A small image embedding model, trained from scratch: activation gelu, held-out accuracy 75%.
Rows from block 2 of a small image embedding model, named by matrix and row number. Rows with one number within an expert belong to one neuron, the router's apart. Each number is 128 + 24 x the weight over its row's rms, rounded and kept within 0 to 255. All counts start at 0. Numbers have three digits each. After the name is the row's rms in percent of the matrix's.
Before each expert's rows are labels from the 100 images, of 14976, where the router gives the expert most weight on average: "colour at peak" is the nearest of a few named colours to the mean colour under the peak. Only what is clearly more common there than usual is listed. The data: renderings of 100 made-up gadgets, each built of a few solids, in any pose. In brackets: how many of the 100.
# router: router (model.blocks.2.mlp.router.weight, 4x512, trained with AdamW), inputs 228-284
# up: expert up (model.blocks.2.mlp.up, 4x128x512), inputs 228-284
# down: expert down (model.blocks.2.mlp.down, 4x512x128, transposed), outputs 228-284

# expert 2
colour at peak: pink (41); white (29)
router.2 110:107141162080129143111115123108106108124136094131139143104099150125149145099117100083092112140119112122139122147099148159137154154108175162148099091090128131126138163142156
up.0 099:128106131161146090094106107120097122076162132163183120119125147128101131094149129138166154109134065134130136079100144106162125144121145116099185142131144109154080092135163
down.0 096:125105130094149122154084118100143144107148094121109114159084148119073127119138130159119145123141121139132150138097119071198082155137117139065116162146130081128161142106163
up.1 101:097120110093140146114115105145124150137143128181106121110108095092085161098150092142113115114146172100191141126124081133119141121119117129082146104080116124103132150163102
down.1 106:141139130124140077148149113165115151147061101147107079126102153119152147135141135153168162129143151130154093124102160114124128133129128159156102179112115122139126163107170
up.2 093:110115092069161088155094101111151130130131112127105122124083159128102148148123108126113142127157127119148155137099115119161088123158156114135050149099135160134105106110161
down.2 092:143108112151108136085125111130124110098136108155193104143092128125108139154177123113161139139123147139143145103102105084137108135097130135139121138125132113143145160144099
up.3 093:144118110157132161160142122114156097139138156110143145145113088100154130126120099134116143119141101095134104151141133101115157103133156136134118081130101140123126144127149
down.3 101:143162138089136114112143128144145128090113141108137105120130157119144137131098126140165101138125129138165105143148092158178142133120119124102107170173135123154132114145141
up.4 089:110124119181127123118133103154140109110134092133086108140137167138119119121113118147165102085108148129127141092145131149155124146110110076107121137125180106158121163125117
down.4 093:138124142160122117167114096166154129080152134135136115159097132113122129131154160179133141196111137134161109099130143142115155091092108108130140169116124109100125117149084
up.5 111:128150093144118099135137090119057162138096203119126157107096055083128071126135137101115137058137147109159096137174126107139099116090088127136147129125079087118154101149128
down.5 107:091135121140106129117126141110113131081103117143117106138138125088140140134110105131055169102161115145138188100128064192133124138144127142092146173147101102168145146119143
up.6 110:154110112103138125144146129134138155105130184108144172156134139116157111115144150133137125101156117146157125135115116165092127130102138129164148074071094167119108112160144
down.6 108:139183153132124151108139101112133160140135109135099085129147117165180157135089092144152141133115123128128098090119153120140121143167148105130127141152137143135125131161093
up.7 100:108128179103109128139160174119141128126117113124187103125102138130157145149118137155122106137135146129133134168141091133129165149163140128114137140072092156124144102136063
down.7 098:139136109107131107126110122122129164120141147175116132120114137132133106131136100089056105105092121100135121150131154138144130116111145103104121111144134117139075138174142
up.8 096:165127151160084131149134134113107124128095116123137126118106127135135116117166120061170138132182132110127128118116154119139146149090137111078131152112109106098143134104131
down.8 101:137141109125156144096081126101105155094160114138115103115103129116127132074093109116160111132128129129102094109118109114112120090131103097102144110153121108105103082079094
up.9 092:157177145170134103127110155133164107119097125158152129088112130094119144158114105117135150034123106149174119118131111113104086128090125139116142147145165127124166123125108
down.9 098:156089112143108086115121100123153156142123128082088137118169102161045097159164169118135125113129097147156134161123119162112141107126132118091101124166123128106099103137114
up.10 098:100112115096125141136086130152155115157140116126119142149114112110148140116135128097091083124104117122128118182164127109131146155131136149138110115090116136155139145129142
down.10 099:131143115138137104099151165126104157108136155124137119066148128118132127114097136123137112065160103114131105147088077107117158111141145115095129125182147121138153099122099
up.11 091:122117058149142139139134121122153131124086132110125097139104154133124119159153135136137122164103139110159151168111130089145147159144139104124106113083142114133095118105149
down.11 087:119141153089079167132073110098112083134157131183141146124133113097098144138144144115143099175113111075141112125084182148127137095156114094157090085133151172093118139125074
up.12 096:134131141138119106157102116115112161139159093128132077129114086123090138103121160165138132127116136142128098141161160142131123098100130152116083136154131122132123126141132
down.12 098:146157120078185109129115113103094141157100135154161158136144093117101138115116137070121126173155121167141138113104139125147146093150102150169109155105122121154136113102111
up.13 090:136109170120140151158151144108155117150110109142133118132139164117167122115112128112139148118087094131101080097086123140151153172091140091130113069166126104143142141121149
down.13 100:138121148130182100138140135117160111103119156161130109144154151148111100126122115134116160092100125134125110135123141108138123110087139149120121124142143152128180094161081
up.14 088:082117160142104136123147082082176119113121146160079145107154094124118118170083200092148124084138118133168137126121127167115147110147116111100143146115084094135115102127114
down.14 094:121123109109121156133115116129111107117088113107133149085114142112136119123124157089158135105101118172124122110158114076088140070090135096129163126110121152102141104131135
up.15 104:126109117161098109099145135172103159121139129106151138118119090128158122112123140157103101122149142121101112156129139160106084111085124105092139177152154163108144147117106
down.15 111:102089117112093118183114153160165119082138127122112173142141135143121077127128149117144102129157149082086087177107108138146145116122129115133101150099157054133132112157107
up.16 108:142121152129138157110151167138134100072154127162157119141095144103106166122143113121127170129122142115117112142112140069129088109126127147144129100138172124127143106123131
down.16 104:104072121168111151107142169112118104148198112118183136092088117182134110135099145159165145158146137160123163129134156116120108077155117109118129149138116130111118097118140
up.17 102:145131181119093109134134136105124098123135087118162130144150110114109154128101137128149153139130130128125122173128108121110092127137112083127132131132124164128153117142105
down.17 108:137154169104142080142125124155150140124115128136085156155131170127144110137129134141118092164156135071093139122137072101150166134168091081104117140156124137108120072116132
up.18 101:170126148090149148132116135139143120128132169128109120125109122134125149082181171163159162102111136172125141161109158167123158100115142125107153116092122113146122130123105
down.18 096:140099128148121115167080091103140185148127119139144119169117175129118155153111127138214141116090143130156077145162126152072154143125146143164121161131126127126157115138096
up.19 116:141139172147092096140083092079105163143145100056122104092137085167109183155118128119138098130131096106103148130104117121145113164124181153101115131128127135129151145166164
down.19 111:102120138121144149115144131129123152113143186127126118121107110137146093161163103087144114139154138128120093127138089110114140141123092119138083143121113104103118098093124
up.20 097:139103118086090125162089138114156131124150108148125108158144129168126142136101110133141144108124107105081149183141104143161087154140130130108081120129113130123134139104144
down.20 102:130124129192109130120122146119130140128100079121156138142109157085095129121141132164176109125165148119138160104146152137117114117153115149119203121157149125140134129119137
up.21 100:151093115120145138152095145145157143191151153090125089120172128132106140157128130113072072143145103143131073116108156175106149131140124126138150099115124079111125147148105
down.21 101:100116106131084135083132135109137115110132122129135161170078111139141162155102116177152105102090126097107099124120096112141114092097116130120163116146088105157114099112131
up.22 089:104124125108077124142152091098102150132143118136099152086111133133078103116107121121130165125166108104071130144114137154195123145109108118136099164128126150129113119081179
down.22 096:108085110154167165166161109123119117141156063147140135145100143124162158153113109134147096103129139140096130126144106154141139095176146124094113149114138089135132117128187
up.23 093:116137103141105159143126132118087117121137120122105098117157144166099139148146160107146115149139146140168149117131114100116094141131131120147084129098102137127111138112118
down.23 094:160132101159116157119119163109106155130123130103159089171084122153131107112151128134118141111149170111154124136150111110129103141125128101122132158146137102133168138174126
up.24 092:122168148130130150123091165142113100140139102124154157118119109115142146131121136141133125103172108162128161143152152163147105104118123124114140163093123138145116109126125
down.24 098:111109127111157099196107133139151088148142168104108152139092151140136114138162137140137079144116124135129154152105140142136138130131131123131126168169139119108126112142126
up.25 111:150117101130159120092129146091122133146111119153134149129163152127152132132151135145139079126146133148090161141151135124188152104149131140096147143164135087138152119128096
down.25 114:126163132135142125101139094173127132122143129132105140160143107161171134125153151112142134124099156121175149139137155104130147108137135128140165104133122153155150143140098
up.26 090:148131127124126163131112096171139153118124104106104098126107110133146121104177172127109102071115145134089117127140150138111146142186167142152090154167162128136150139115152
down.26 099:139131117109117160106107101161087174147160107127073166112134114139111168159132122133133099127077153152105150140154133146147098072136170171145128109137172135121143133111117
up.27 094:157145127112084097100144138161093088153127162070149106150157129138119131096148131144121122122105093151106104126126133115141141153117112158119132106108120153094107164156109
down.27 093:122098155116147155160146153134109114121126144094118142108090160143148114164128099136140112055123144156133125125077118146124087085171086116155105155142040090095160104128115
up.28 110:148123161122166109112158123076165127135126158106143137145115164125125108121087134121139093140123134130142141155100137129147068123102098114143139113179118122144090124091134
down.28 110:151114089113105144109135143122129118146117145149156121100123151101072131164120145145099150123090097101120156156112110131149128129106139111111151156111148131137154080098119
up.29 094:163146148126126075113143128121126154110123120083094133127121121118118157115110140093114125152129141145156141148152089140077098115099092132130129158099094127126120147116137
down.29 098:122113108173104153164126099098121105112124110149135154152137160101136088132156122129113150148121138105084116157159176126138119138158130080105085127148114136098141117120132
up.30 105:129152099153154134107159108179142123137148137145125095121129100137087147141149109119115137106114093112164151093154128090131158114128157143119124159102095137178097207154099
down.30 104:144128126106174127095124136107129167111171118166095142142125139134114101076178150100122152114103119161124107124094114160120146129136134123153108149091093176114137132158086
up.31 115:084166103151159145124143134139058125083126099093127099121133168150116114112156137139158116177112116107146137114130156132168124127122136111112106110112066138097105112085119
down.31 103:111103136101141146121122147115146126118160116139108108099120127181120114110148176118110151144100110102183112159139148145060130149135157126194132088143130158061159139154138
up.32 098:139134128138146139125096142107127136119170164106145118122173143113109154110187124142121128117129122123106109185121135158102167116152118105113195092167141126109143150135110
down.32 100:122122155127148152100114149115159132109130165132125135130156158152130137138182130118101135113105124181166159070094114124144116094142129152128119106103140102132165109107097
up.33 097:102101150119128126156092108114134132160113126144117138111127152138135118123146100085130128128115137158103156122110121155092122121146130117167149158111121135154122148158139
down.33 103:083152130127131140102122150121142114094145131136124140149169081160139095109186152114158115093129113142137134169120156135175154129131117135145154106106149146126164133138128
up.34 098:128117107127116120138136104137147108097113121187173127140153097114146109130105154134170163080153135149133125144099108094114127145162127173128190163149130074117099110142133
down.34 095:136129119173154126115132129159119145157106130169111105123094126104121142125108099117079082154125128167130162138138147143102111116141171136109160108110120145092122156134162

# expert 3
colour at peak: brown (59)
router.3 106:135129107170139100132117119138121109096140155167121131150173094090149080134144142168164158136135121125095118114100107148137115103100078110149159109137162139099142143117110
up.0 103:102174152096132151134151153131130123131115145163132117086102107138128182135146108103132139136128116136145145143140136082138115150113055099187171114114130161101108117132119
down.0 105:148085122120180128098116199146136106118137108118121158082114130109120150124122132120148134150133109134141156082140118118142160126133160183185094136143122137114121133138128
up.1 091:116134123111119112096133140154120162129122145114085101124113115114132150148126133104161084091135158141155117131113096116115136122121139166117107125150100160152127107137179
down.1 089:170086165102145133143084105178163118138151103125110157148103153156153129159138131116119097161113099074144148157117099159091076114166167109149129135122106111109119154151151
up.2 102:149098117085141113131152165153105123139091104109074128195109123146145171181104152127136103134125162158158137123122109153120108125113115148110122119121146120155140133151136
down.2 096:122173151120118135129119103105139116082104129129159134109105157116118138091106158118134131126096166114104125114160116126160112190128090118101127128150099103123103162085160
up.3 092:138073131090111083110116144117133173149138165116133142098126059129141142109125088125120144103132155071168107130133085151139115110093150163114123117087160103122161132114128
down.3 099:133121108111107100134135142127141094096124124180173167117167126119137140135163133163110134128135123144165146162125164142128090139121123118110149137161155119141147146149122
up.4 095:113151133125095104104095135131102140122081120099147142151126146152106145135081113142126148087108083128093149127170186153154109134154128146124095135115119152158115147117128
down.4 094:072137145123163146131148075119121082098111124121159136125201106143124161147130140160102138122137165113135079130095137119107104125132160149110133152155066131118109112112126
up.5 092:119128104173124115149132145155102119126139155113163124098115158166178148133127159128129134124099152079180145120105087172078146144156145074123127069100139120126131134087153
down.5 100:086130095143116128115086133105186147104127093102139134179118127123086129153105070113114129134155086125136195127132114081116113157156173105172127113104158154079131123104123
up.6 097:085062139127125132184123162134082139133179171151126105138105148167143094106132137161143163113118148134134167098154100152130111084130160176116160155093133113131154136122108
down.6 096:146130116150135123162129145100111121120164137095148113150152121173088132105156169098108158133113125179137154165170122162136129165127087161111089107126095122145124152065129
up.7 094:177113111169090162137094174136131132092129110132116135162068129131130108126156138086150154150147101160113080146126123150107119115127157140129134125146126156134110117089147
down.7 102:149127152131171133148117125131130161127121101118131130133106176090126113114118098114080120111151087113153118127111094130117161097108138088133108146112116111150120146110121
up.8 120:078130134088133138134118143109125130136148115140083145138161123157167100100095083136161153156176143138117115116127130113119120153147108124127092130135134143160156084105105
down.8 117:124165123142136094096137129117169119123164129117117134113122141101114148156128135101103112126146088126138177157117115117158162076164157126169145128103166151161105111098135
up.9 089:137101133115102150185124145159164118129161135154122152105107121122112160111090077141107119090110123133143142131154089138123102156143146135102076149147146140156118116126168
down.9 089:138135140071132144129157143137128072148164153108121122109131129157122077123139186089109154138130155100143126119164113158128110121087138127116160148138087124150132160130120
up.10 098:118138165094150117185183142133136132118155160123133110076143121119079142142084137105109125144105124132104117131129161094127119106140200137047114153154156147112117100103120
down.10 093:138127125124116134126123156080078123149120109107096121148113114134167175121138125160108156129128138151131082121132122121200136126147120122135141145087097101150088126152181
up.11 087:103128175129119097123129155127077136124097157134080137131131132140104094129107145183143151090156129150125099140109145188122124133139136126161156145160164128089095140131105
down.11 091:147118122126139152104113094099132160115110142135095105078121121097119103113188136178147099130133100138146146139155110130116157104107073173120123128118147112146105121119103
up.12 093:171120070129146149127125148128127164095148221141117152137117119107128141129182132101161138120131122117139106130082137108095130153081122133118092144134140151125130131161122
down.12 096:107134090112138122158108131143147145119101095111103178154113118165131077146130086084143124109147153171123124087135112137150159100152130111111119153194112089160146147123138
up.13 101:117125124162148117134154096133145113104116142134144116119140134152134104186104152135147145208138110077154162148121139186130152142139124089092089136115146085140075155130090
down.13 103:126125120131122170094143118087120112108104096149161087132113115135130118110153154169163122116136103074096115128132138131149117105162149141123137172127119142169125152155201
up.14 104:149135102149153114156123075113101136123088128160155102138171146119109146147116135120160122116132120143110116088130084143119121130116131145129130125117100122117105121150116
down.14 105:157085124147103088146147136100110168121143142125137131126106150137111138116148131120109159121167123138121120090106127173141114146130114120136108123127156130131068138142172
up.15 091:163100137131130121091145123172122087130108159100145095101164140130118098117129123115151146183149135144076171155124107148123135126108139136133136106124167127088153152115140
down.15 096:162170165161123122132154102117093165087165124112122125122152108119107080112128081109118082091135102110122141123142118148107170139132153142103116111153141116100159143176139
up.16 100:119126148090166120141121150121134105086122119104141137144126093102121104128135118151143158098122148065108117082133122095149100114130120087121154131130157173142117158098107
down.16 099:174109124137113121098097120144124156138149129127135153145129113137128132157087156104092111132143103143133143139172067123130124109107165141135092127144078099096107102092145
up.17 105:156111128099121050105132123099168130134100123126180143151153112140095133158122140129125096115072154090100142122106108115107105141126102154159136096160148119093143095126083
down.17 105:124131140105115124113137122114121124110097155101140124103153075126081129117089135129150113117116145152120130132184119111117108151098127123117093134125152173160096127157132
up.18 099:119121084185132164122101150124149120131131121117149180142125108096148174139138101157131125121094112100165151133135135160160159126115137128124091093168137124159182091189135
down.18 095:103121133123108122136093153110148153154103134117118135152164099136107074097083168125130131164114121145073119129146154134126120112154106116091148095116110123151107099103149
up.19 102:125111092119122094095122141159112131134114077126125137169115116110135110102121166136118134104123156101099125112117130128192121100133117119141132122117102139151151183092128
down.19 096:143148126135138126163117119175123120103141172121147145133121099070119102075097155152135144140128145132114173149127121146127109140130109145122082104114095087100123163131130
up.20 085:101111155129098131122136139147104130102123138175107140120117121141088109159138137080098100126065161121134136122152121129105095071148137185148129126143120134141119105155088
down.20 093:133121149113115163141135125092124122152132136139108088144159090176134142142161137138098149180094136129119150103081178110084145129128163124107162167098103124123143181137163
up.21 109:142147106116109144165118128086111115131124124127143067088077088152136132097083124138112106108156098139159168151141149146176123125173118155120145109102123159126116178142118
down.21 107:148125162128128162162158125129138138154141099136092121155107166152093128106144151090139158159123098133146171148122168114121143113124154142141105136118116118134117092151159
up.22 099:138105109158151098116149128151134105123152123123111136110170148105112119149144172076157142120134152118114093139157120093128096128143126157137133134150139161124089112135146
down.22 101:089141131152125092176108148131126090101114124108153130147098090109101171137149152143120116097122148115104114138085106129142128091087142121128087128113174106086116118145071
up.23 107:094135101140083133131151139139134084135165124161150130107145153137090137125139146171140120144134090148109082107104096145166142107090138113140147120093160133151084114132094
down.23 107:170175102108123134144107125113165136142134164100119161124160134116134140150130146139127107157131107149174148180143132115132139125163118126174132120118108138162117156082074
up.24 097:159107130133112182112095167116114093115133190078134113140117098141118116086123113135135142144151111106142105143098107132155131101101113152097143159108119146140131104161149
down.24 103:150118128116139116132084108113050120117178088084115106158084143103123080125101131063153152154103127137140163127111132117116164116129170110172128059095147107120131148094133
up.25 098:118152149082136091133179145122115148147152128142150120129118058127156148155111142125131138126156103148076176142142129102122127096139134110164053122127112100131118135110138
down.25 096:123135138108125157127166116121097136120106104171114123150191102145116146141129088147118129113116140120143134123176130115153056131111140139138123158135163100091133145154162
up.26 093:139103139140132139117154141123150135095151124111132153077165114147157202105102105122162075146138083152103154122121162123168114114123110154107130111104138124137156157084136
down.26 094:129138112134100138145122118144103184144130133106143108141146121170129166142160130090144155132121166104136173112145122101159122162126105142124174137139149123136120126140111
up.27 111:110170134133103147125129100086143124149149143142142145113106130159143103141139162167082128099140143138136153101163129151103110156168126159126121090148131109104119131128157
down.27 110:110135074115120133125159103116143138137137142139167166116154142127120143151088128113170140142131126113127084132081133142150162094118172106123115110129097144125130111100123
up.28 103:104134129134145112101092129150109130130131159117122138100152114142167105067123110167157111110141124118110120103127155120120131148127150096092141127157158162146130130090109
down.28 102:127115140121129140118130164132152152113101103145150136162106108130114134154155105099144143126172134121144141087121133071142137091090120083089179124153141110145144051134162
up.29 081:173120156152099156147117124135116163200154127117123113094152120145120129131104103099134130100102171154123120129097154112097113164163076115167122096136117116146062124124175
down.29 088:124098102110124178108075135137106165107151128134104101109146144131115153101124131136126125135116143105157086132114156145108157126137118157087111141157107122121142133110085
up.30 103:105123138129126114094161106136141154122095142130170139108109160121160160150101145132134090123123108162163124136140176150137130111126106152163136146147110136116071143146125
down.30 096:151125131128150112138138117162128125112115100154111154097152159086161132164136135160117122099118139133156126131138125146131141094119096165112099141127109139116123124135112
up.31 097:102103134100129131069135116126150096120145085129130108126159116117128120109104116159117133107073116126160142101121101160139170107149101146143128123102137105113135165142110
down.31 097:144123103123118118140122126140131144169111114121175127124102134137100143176148154114165061137156144156128056158101124147117112143156124089105142075109159164117126123102134
up.32 098:158112143140085142147157153123171101139115150044135128130130102100143150116184104073118117160136123137114142161139089103099164107108155179113130141117128152086159138135145
down.32 104:109156118148115137133105117113145155120177142152139149099102146130104110161145125091116139117117103120133137125151103115139148156130150136157137135114140144108109157148158
up.33 101:131124117168088163122128174106146107121109141132145103116146133178085092117079148095156140108133117113128127126160127115138127180109121159134141091140125099118098125129139
down.33 097:124109169120149086100133118142128117101143094107152108146151131108139141126129113102093145123117110144164113079129171110100122118140129136106142106108124152107169115134102
up.34 098:131154151128151139159096081133123120122134114132111114083131115098107094114155144145097112136132107141097105115132094138132167123178105083158132100112106055119112132105106
down.34 103:139162108072096130141110152152152149096142163110157131131177163120152110137146171113095114146099143098138179118139104160122121121122136112101091150084111119164174139128155

# expert 0
colour at peak: black (59)
router.0 120:140120114112135131150164153116144151149089124092131120118121134151080160152111157123131107107123158142136151133174107103108131150176130105083139192150094137170105105124130
up.0 096:110109101141100121146144122128135134111133122159127129124074141133091137147079131102106170131083125180122107143112144124171130109129121148166131116123126064143093169133102
down.0 099:146117166125093133121078096149137088124101189122122091156107094116096141133127083158129165101139123135106090096081162164123115115135140118122129136176126118091117153095107
up.1 100:126126107146153110094117136154121103079145118108113137145143125170142118098116130147120114143149157131150145095137167084179155152077036155109139111164165129142116099080158
down.1 100:143161077133118108160100167151148135176125102181139129157128133156123074153108094102085125159115115167122085084116108104122131145159095124090155128130101163136149146121099
up.2 104:110107122114135102134127128140107090104135101118179165125137089146137096106094125123149109131131120140109166134158130116122101125097119106144075141099123108086143110117097
down.2 101:128133103138137089102149130142160135108091176136120117093121150109130112108120133134122159112124108128138159122122133170132155115062114120137179154167138147121132091139091
up.3 092:076123114138118152145139132118127101110120136137111124123135161169152142164127124072154120121112128112125111127127122114160167114083116093114118166126142123145146131115117
down.3 096:145148128147114147121125153140149109148134154112075116158136101128183131151144113128078146142106106134135129172119085150118114123142162125148074145147142149119134108119117
up.4 102:097122089171139115126111151151128134135129121123109110135197165127153164121134094151110136127150110120136103168164132145129131099104121135102120124100138133089159148098148
down.4 097:067150152120150117094127139120103158129112119109114132124101168157166103133061115149098131104158129078139114150174133070126145120135114123111173104086151137123090141123116
up.5 090:088132121145086113118125148091143092123116118146111071152124118138151113117122138137119139121124146109080111138152130098101176101112124099135118158151132136172110129144173
down.5 091:153117128130103137130164134114105086130156125161117116093159150109101108100144136099110124096070148141104171131111111133173133138152093114129138123144123116126149179115097
up.6 098:121140149114128136116125113140103106131149135124066122111160153102183134130132149081142122105152154123100093122090114106098129095132115088099115099163168169099116129126070
down.6 103:117127102160155160121082144134128134119087160098123131132147127117141115115143122134145169140095136146116177126129152121119137161078075181151147141166099149112162137139125
up.7 092:152133129124084174130117141164084151128105162136119142164169147092142104118153087128152128107104144146147128110044128138129151109124117167167131153158147121105140125114096
down.7 088:115107181119134098074134123128144107101125143117123128133129084145161089102171137115093121117138109121098156137135163130174129149103150153157137111150071108122118105116131
up.8 097:130145118128074111146099176134114128096127153144152115160099110100111134108122159148106149134136088083094111169106135116118101098109151139097155145162100150121129133137133
down.8 090:120117053157123107127145097133151170133133137133135093139135137133072144144108139157161121142151112124105135099143087105145089132141141135127112139143148118104185171130095
up.9 107:083112112138120113109135127151131158137134138132147144132128091112118145128124115124145153091138155121171137138117150131117134121115084163105138063097136139091139156106128
down.9 107:134136124107103122154138134125101177151143102110131099162140160089159123153137132137082153082173136167117121114098139113114132118145117105133099158079124127067117114116125
up.10 095:132107122133096053103138166131173126107113117112070058119092122137062129130158131147136158106143103124110123132162198138127127133091132171129142123127081156173137130119151
down.10 095:153171105093109106136138093159114144102127126170136149101124121145127113098121188115149123115085139145164110088121138144170091163132097118141115137114120117143126087147171
up.11 105:088124135118116118148122150143117156139119152144123158121147142114107168154146145144138138100136173111177154110151167133101126155111145121105170078135100086147114148131121
down.11 113:143143122112135119097094130136093109125119149168166089155093122118106127143104173049143171141088126122127158127152140132149076129124101147105146111136118109120101115119145
up.12 108:119159128144075144101126140105115070118104130091139133110179142130141121165115122103119115116121164134143078135088117116106120141126105112134116098112149066091103127139095
down.12 105:094134119168091128152122101094114094072167161104099106116156147137138089100115127154127138155116150113164121154133099138151114112163158137121130126133150140128169098115122
up.13 098:108105100130128142112123141146137093123133121126176110128074139097089122162107128150134125129137119136141111113133149131122108087170161103118122147161143077105132137139151
down.13 103:127122149104130114129134106176099098135181118125156107141097133121127140126106119127127132112142129098148152117125122125114133126135121132137128091132150176115187107108129
up.14 101:127152126154134174076149107135121143098148112117168156148107147130115123161122135146133128166143096119101125129122108135048116150137112117111071101155136092111127104130140
down.14 103:130163150130105088129154114111120150142119182144163156064159151171149097141119097104151145118129168129125145119143102149135137133111119082123134175163146117146101147121087
up.15 094:135155099120150104110181130128106138132127103128130153082155096123175149124182122124118142093126138170123156151099085153109129175106126164177094107163139137098081106133125
down.15 095:142133168096135168145173118189111108127125095160146107150149140112140171109110091102109150135144146084098131131112165155120121141107083119121153104100120120112151175131162
up.16 098:111169119107144139079104148117126118095116098100124116132160128137134128151128164116132101123110145169134107118150147130137118105121151155082130086153147116126137158114098
down.16 094:140143126128102114180128095139138127089141141108091158129109119118131127128104133117106105119107131124139131124109152100149123091114181166148160134156115102126127089119157
up.17 106:130138132086091150108088129157124084120113146171063091098115119143119118137135134138147150134092138157118104099097153140129112103151106139114120088154131147134131142136168
down.17 107:083124141101104110182132131156124122113153184105135111141133177140137123160159136142101139181098132117148086109138141186147087153135136126144151116140127087168106120159131
up.18 097:141124078110115138119113150102151122134093114118123092150120146143099101100148146171115140131144133130122174105095135102096191143124147114100115129132124137140124148117151
down.18 097:166126095151131112105088119116110150148127121109180104118124119158143129155118147116104134114146127125102188121168156120116134156098162103134126139077106131099164129150142
up.19 086:109164143150125122139080130113135159105102117131074123092110131135087150134121159124106091064111121180140138127097117133133133154125145136111098080146126126108149109102080
down.19 087:128129139092151122146137135116163121127111130155128139144158091111133141076118117122125121172121142134115117129125118173131139094138114151095141142137139135175137140141131
up.20 101:150137139113105129113116140129133199150126098114114162152140159107150151148141143124143116120127149112133130139148116091150148132155159150120123214160185138152141176127135
down.20 098:135108116121179110109117146136131162136162142139140122111129113139080172123136132157133141082161140144178156127081135125122117115093107150144207105150151134137120141175148
up.21 105:088105144138122144102122127109124109120117176122103108122123132119131153113179145133116162158142125105142122134131136163131108151106115114120117085118119086067111162138114
down.21 109:147165162071146120120166102126138127148114087129115108146137127133128094117115136135125127102114112121127122113106121124138104172157115115104172125126142146137112157095137
up.22 102:116142128098089132169100123107131136128102116132156114139160130146139099167078168138129154085130147120099112157162136112117118186145155137098117124102199115130115120129155
down.22 100:106145134112158122127137129150104152121149094115144100133132119137123132076130131174112140144136114142105111139125180166140125135102140143136065111112107172120145123146171
up.23 095:127144105110156128080153100115133127119117100106097120150087133112122081156096120114153189122184098161166104167140126156098114092090119133102147129097115151160146130115094
down.23 099:172106133149147113150114168089119120142080117163137138112131103131098144055150104100150112125140135102172148166122135113104142130105099119113090115150097147127121147113117
up.24 097:104071125127144179179148111146097102154086099157140161105132155168114133145133126164157086154120110118149089077144102149126159146125136117181116119140105120130155127120156
down.24 095:131158127106126091117117076143117140127111100129114095120144163146135142166125127135110100134145151114137138168138110162132149114131157106115098135109128166199113170168118
up.25 096:117133086176151140145110144133122136123139092156141134126145098132102145127156097079118142129126137113091130123124091078148083079149077127075147090159102143132119082127161
down.25 104:126137155124104172131097130125159095116092060084147140092152126128153100140126145123142146130126147108113166124095137085158127095140166161131108128125140134115115134155132
up.26 097:119196150097081108146133109143115106119146163135138141168134129102133117128114123076136106125145091116082128125149127100122147070154128133108150117143108121146125125125121
down.26 093:147163139124159143098135123118143140107093170142123161100154168161111142129120154119165156147105125114181122152138167183098137093117129135159087113129126145148124122117078
up.27 099:134145109073175129143132174106117098131112120096112110106110114154102108113121102127151110147096163103122113111118113113118134180152147127169145153140134141122132149085101
down.27 098:121150145140123140104141101113121145102138081126114158102101081096164139139147118139091119098144121113096154141106070120089123114139124155096151144137107140125180129136122
up.28 086:112141109098092112124114158149090144084148159139146146129167135134125128162106114161171107138128134127102126156095135120118147132130138128105125131151123112152165135110162
down.28 093:138097138139135124101147097124139123154106119089147121113169146097098116132105102145110108083107112127113085136134147137123108159131118132110099127118136121135125112129136
up.29 104:123118179136100136123118146121156139116127098121117113159104064137137127144127144148119138165122132138136123168107112132153147134144123138130087107161146121087129146160118
down.29 093:138149149079175158181089135150122132127118110126099147137156138154125129143146134113163097134158106148086087127143118144070119163091112151118125147092178154130122138105145
up.30 100:094133080141117118123110135115128200136150158141142122144151104114117151079151123148122163154155134147054145110097165153108134138109128096066129096159197139116173152152147
down.30 098:095150129073156133142109161126128122177158144107150121128152137098119138143125133162134155139147138113129164110160101116155134159130138109091099108122129133104159129095168
up.31 104:108126097099139135140107081162126134146139146124121179160116126129154101126148117099086108150148124110102148152145116157120138129081105134120133124143115085118163162133112
down.31 107:135153106143169117151130136100145197144149138131157125066117169153114112089100133112138124097106080171075123105147144131124110082104145116172093132129153146140138086115114
up.32 101:132140130138153132125122128146102153103168148124130117098143122162169086151097109091094140127148153151155142088109159062085121125178156110125115122094109078129194149124128
down.32 100:114169106158088099100152132098149154078079149125139121112159118100174135059143114143106120113165103150104129117092088153132110136098115124170116103136150131112086143135157
up.33 102:098121118127151176168103116145139150092157123130151174135148143127136133131099083121137120101129137189147072174142117167132080100141142141140104099115143153093120120157131
down.33 114:137136155155098136103178087093132132134118106126171163127116095166145142148111100151106143146116107124116145157137109121136087103115150168142105135166118154096109138138139
up.34 102:123170131106094123119127150119113144099160111128155096151136145127120145164121120137196130110119102115103100123146122121105099173092096154158138128142137156098149151162138
down.34 103:148116078134143098101120143099137113101100169098088119115104141105122078093138114158140144071117134167117101120127112116105154124131128122109100102117162150143110141118184